config.toml
rotation_deg = 10
color_jitter = 0.2
targets = ["first digit"]
arch = "vit"
moe = "expert_choice"
moe_every = 2
experts_per_token = 2
shared_expert = false
positions = "learned"
beta1 = 0.9
final_lr_fraction = 0.01
Rows from block 5 of a small image classifier, named by matrix and row number. Rows with one number within an expert belong to one neuron, the router's apart. Each number is 128 + 32 x the weight over its row's rms, rounded and kept within 0 to 255. All counts start at 0. Numbers have three digits each.
After each expert's rows are labels from the 100 images, of 14976, where the router gives the expert most weight on average: "strongest on" is what is common among them. Only what is clearly more common there than usual is listed. The data: numbers of one to four digits printed on busy colour backdrops. In brackets: how many of the 100.
# router: router (model.blocks.5.mlp.router.weight, 16x192, trained with AdamW), inputs 64-127
# gate: expert gate (model.blocks.5.mlp.gate, 16x96x192), inputs 64-127
# up: expert up (model.blocks.5.mlp.up, 16x96x192), inputs 64-127
# down: expert down (model.blocks.5.mlp.down, 16x192x96, transposed), outputs 64-127

# expert 1
router.1:169132117130119122133116100165152092120149120187094093162135108080093156144135134105169124091112152138108172186162150160098135142115106113076122121094113123118153105085136159117145173146195089
gate.1:171152091112133106171131126148155158079164107101120205169117189088115148108109163107163115189111116082135153039171138084142084144127106145129150086136140134137102070131115138107126140106118128
up.1:123119134140149156159120157069120122139073136164134144124130085141110140147152134174171102051130126061141093135074174143139134074097132124127162162089079133112123138112171093147127147151125130
down.1:076071132114076163070095107112174136136166116195145078100105172087113122114158122118094109092117083100188133100137128147132175096046157176141123099119177097178124145117170133127142190065089132
strongest on: the digit 2 (67); first digit: 2 (57)

# expert 9
router.9:144101119112090143130110178127165171150117129110088141110132123103122169142130111091159105180142122155146117191155073169061123059103018114184090070087111155157121106092097136141082175143095126
gate.1:099072171121175201111143110121126116142065102168200113150143130095143088178135126131114145151123136193158128209129078143080175119103102150146116082143132120084140150207125151112083125129099162
up.1:127087115099183146181121135126097140135088165158137217115130126128165106110152113155078110119132166142123109141061112121094175110108121138104086172166128178129098097145104136107069089072165134
down.1:135143127150115113143092176133165154156096130193129159154153126132172130130163119074141155120134155155159204124122076108059120067203133097115108105150162097155075125097103186116088142131150134
strongest on: first digit: 3 (28)

# expert 7
router.7:130066096114207141170112123107204092115111172168167135136167161104140112116074129201138109152159140114108150151094127177117145123124122116117185109060100107153115116103073103081108203146148197
gate.8:100107111147152134134084138105129138240129128170104068123126160140109138114069169106113135196085117080047139203160171121129146179163156114101153112116150129162132108141144142141153074129147163
up.8:124118137160129129169073132113122138222117124162118091129154090136123120102051179099092139169118091116075159163139126127100179154158188113094195125119134128190077100145135127142102148082160100
down.8:146101144179171069161106062070090161149089186167109163076143132102143115133133119193160135158115106125132161083144051139131111149090111131114118142118122131124136107135102184116140130118064163
strongest on: the digit 6 (75); first digit: 6 (73); last digit: 6 (45)

# expert 13
router.13:167168085139130162155122186141137157103160124206184074167170131124071071104136122122106109087113169162151195095075110192134147157106119118090177124148121118105118123105113132123089137137133100
gate.0:136080165052139087095170142124086151075123137138116126140145094189123123121093138166110107098136134168099150164093050159099178111132128112095112117104069086123159208129117124104043125119149107
up.0:138126061136147161156129097064140161195132127134123131173067115155172150108164111087166124116129119079143138155090175146150185161103121118138112091072103135122155182146127141094106087130156096
down.0:089096151102114112108191193155153156166114143100114080103065123120148109078135134124130139134112198109164131100151108135138141112131072112133123063121087134101084160166158152098141140165103186
strongest on: length: one (92); the digit 3 (60); first digit: 3 (59); last digit: 3 (54)

# expert 15
router.15:155133165111158141175112109139210122164131121099088141113190157120129142177133113134123151137139150089114079117159140132114132112129112118136083135098171083137064139141144099139156123130185105
gate.1:123115125096095112129125159141144152080093097198119104141094195199119124046122096145115132182086141102110087083067108118195138115176146146143128094150103128124118057126110115145177174111133178
up.1:088118128120114121096126093139149107150123149077100133148153083070168120154057092173156127103161147147105147143104078145107095108122089144154123118170121128093115104089137085085104110139116071
down.1:180118098090119123104089101171092098128137110114159125194155124116070063160142119121116181134115146083098140187143101144142119109150121098155111093128149158094118123103191124125093174171085129
strongest on: length: four (55); the digit 4 (49); white ink (29)

# expert 2
router.2:125152124123115127087154156158081148173133116160142153074123123137107114085035144124114091124166148162101131096141168130121121099128090091112173125085105154075130160105110088095161176172143097
gate.0:136160131096095160153120105145160153137121105082136103085145111097131162121100163157117114114146062194157114107083152149126141110099151067142141134159169107077091115108108120146148140114198187
up.0:131120140132176094099102130140124155171138108109044123098111106156123142156120131092070090145165117126137101172141155077139083106161160118145106143164148156075137090127165128119143097076116154
down.0:118167122174182087142066152102036132079131106140079146148141103147136123131120105125150088145092162238170165152115129123084129160174169091148107105068099133144172165114062115147152155112166101
strongest on: the digit 8 (53); first digit: 8 (34)

# expert 12
router.12:134164091169120099161146176130063126136109203184162117170148136102096085133145160154181112117146162122110172157186148129077097102108073081105119129103095128092178170085131143139091093165127113
gate.16:174157130123128144076185113066140123078121169084172148133130091155181111121119189100154156129134125095117171100123076148146120180139139109135180136165111112165076102176162094175112125129119162
up.16:103147091158171076124084142162136077087102150151099179123143116170142170155100086104087130080072139129059157128138045127167079144127078124184152059143162123131141135098078096100175110121071050
down.16:139198104102109109133110115142157145117092134124155132115150156104100163146114103088130164146110085082138165108169074131115133088123132092105101162143138140143080159119072168128084139078076142
strongest on: the digit 3 (66); first digit: 3 (57)

# expert 11
router.11:157131183119143125138144126134088097133154129144111140134113080122146148039132099086153091173089132206084101136132129152121154080164149113141097098146052140173160108165164158125136090145159124
gate.0:130151117112182167120101105162128147129145130130192145150165104098107134176106111163141117117128187117134108189106113111161128193114168150160211097091119134184143155137171112142075154128145108
up.0:080132156120186130112186138168100196153050133127123201171125156132144108096128145113181154109145079166209130138041206104117125185121149141155155171058139183103126149104074087136095139095127107
down.0:158105092105136120111093133140146146129121132128113079131124076183076192134154095115147145142129115067080122153169138150125144177131105042145201130093138138159122128137196058167123141163085154
strongest on: length: four (80); the digit 1 (48); first digit: 1 (34)

# expert 5
router.5:125147176097128165148158118107147153146190129074146114107084134098013124139174123129128099073127097177118132205167096091183166138120176120107135132106111170163160107115090131120113167089090151
gate.0:080082133121149124109089183151109143125187191092136107142113116144117159145175090127137090133167133128059178167160130174174135120069144145107141102106129150063138121142093070154076148121074147
up.0:141100141102135138073108140156108134139140129145146128112090126106060178129155082143129116093122099133070140122157087158176157118092151092183158141163118133062180114106126108141123130108123105
down.0:202131115165120113149124180110103156116097117150085131095129094151090129155122056107126140108133156160129135089173139150158087156126131127149140131144190140171103177070107153099123099142115168
strongest on: the digit 5 (100); first digit: 5 (100); last digit: 5 (53); length: two (51)

# expert 8
router.8:152096167086151149102093190139169051139151179108165097063144120133090097136168119140119074142134098107075151097125118145134101164120115114109129105135152135123128090146079193081112144111126111
gate.0:144122114179179142202155159117117070148167149146073163126184132152154141109118165116162108096177140017131166104117098116099122101080122104183116102115107136158138116117167116155108146109143069
up.0:121107130154151147160110164120121121144126144138046085080159153124154146105151117143188126124140168051132155071112113117108110107113101127136151156112097161175092103091156092162164154115161081
down.0:075085138136103173079177218144146125096090159133092108151109123159171133199093071141163136110130137073154115199165152148142162200164178100101119151137135111195094130131183134088101117157172087
strongest on: on a plate (89); length: one (53); first digit: 7 (26)

# expert 4
router.4:089084108186140087109157089093139147120143103124145113114122153121148108164094090103127090134093112118158085149142089085160116145131129101125187158121169175098139064102101147124194103154104116
gate.16:095070082172062101089119141114148126084137084132088086131163095126135039194091131142187172152134148132153090119129121144123140128153130076170087066128139069155124097149161173162119202103127155
up.16:147109140121146147166148153166127085175110164113164146113071175104136178061111101177113164119087161151156113150136179083158122090073151152118176119128112133087164094095114095105079145106156134
down.16:185162111169103189163155117141121054148139088168138180103087138156114095120126124140099085080132117049141107102102136139101121112043089121153115107145120120094102112137111148106086142123144180
strongest on: the digit 0 (67); first digit: 0 (60)

# expert 3
router.3:159106106146073126178134171150118067139096170080185095108132114098146115111121158110130106070132123167125112169133166154111038092158069130137154179137103134099131119106122140101099148162163107
gate.0:142056084173081113080139168150168160098046106151075152110114126071100129103160157156127079148155121151066073089065193095130096120110126148169166086163150131113153157089122131134103104139154094
up.0:135153149110207137114100086101133119161164145096098146111107084180095138120070138111119158128102147135178172176159098146100121113135103138103089142078138149125086074146182120160122078133106173
down.0:105138110195150105171056109128174158156101134140109063114171167134167162147107154108079178154106087182143163109149092140168126157194140204071175094149141156157180118087096130134087101108174109
strongest on: the digit 2 (70); first digit: 2 (65)

# expert 0
router.0:103138127121109147126117118166141080157082198138169107087171156189073105124098141143110115094169154137153099163075141089102096044200158065110111131170086095159070133139108178156125112183168175
gate.8:159131159113157094114075144070107093107105141145158123155153147151170123132125091167086129061081091063157137117065101133116162109123170150077189079219087179179114118097138124144144079159149105
up.8:128126161131131105140087130062098110147093138128135111131102156166194175166133102133094096136044093132108136166076141000104171143160119166105120118144112166169141108153134125149109127159162159
down.8:159162091137138090100131075117119087090119119125119108165076078108135149140108096142138088103138128145126139182142148131136117116146163142059122181134138144138098125156110047104129159130092081
strongest on: length: one (73); the digit 7 (70); first digit: 7 (68); last digit: 7 (56)

# expert 14
router.14:141120134110136130106086124099139063135119107179151095198130128107146179103177110150143137113157080189125100153130091109144115140108119187137179098156070091121172140144131149151153181099158118
gate.0:150143127134120155149124135166139143152130101175193111102151083070098117142129131143167085079134163150138169114084120077160171124176178091176142105143143115149159111190049131090155086169134116
up.0:148085147104137164131083107108078132091158111180153087097115151071104151125188148170121154128124134087103129157124133128138187164120161134168114130129139104082115155145129161142136084152199095
down.0:084108158112199145136095235121155184114093108083150081172085140138063115164129167095093141118187062112135111156101139162102131171130099112184123108113113159143125160173092145046143090132133132
strongest on: first digit: 9 (27)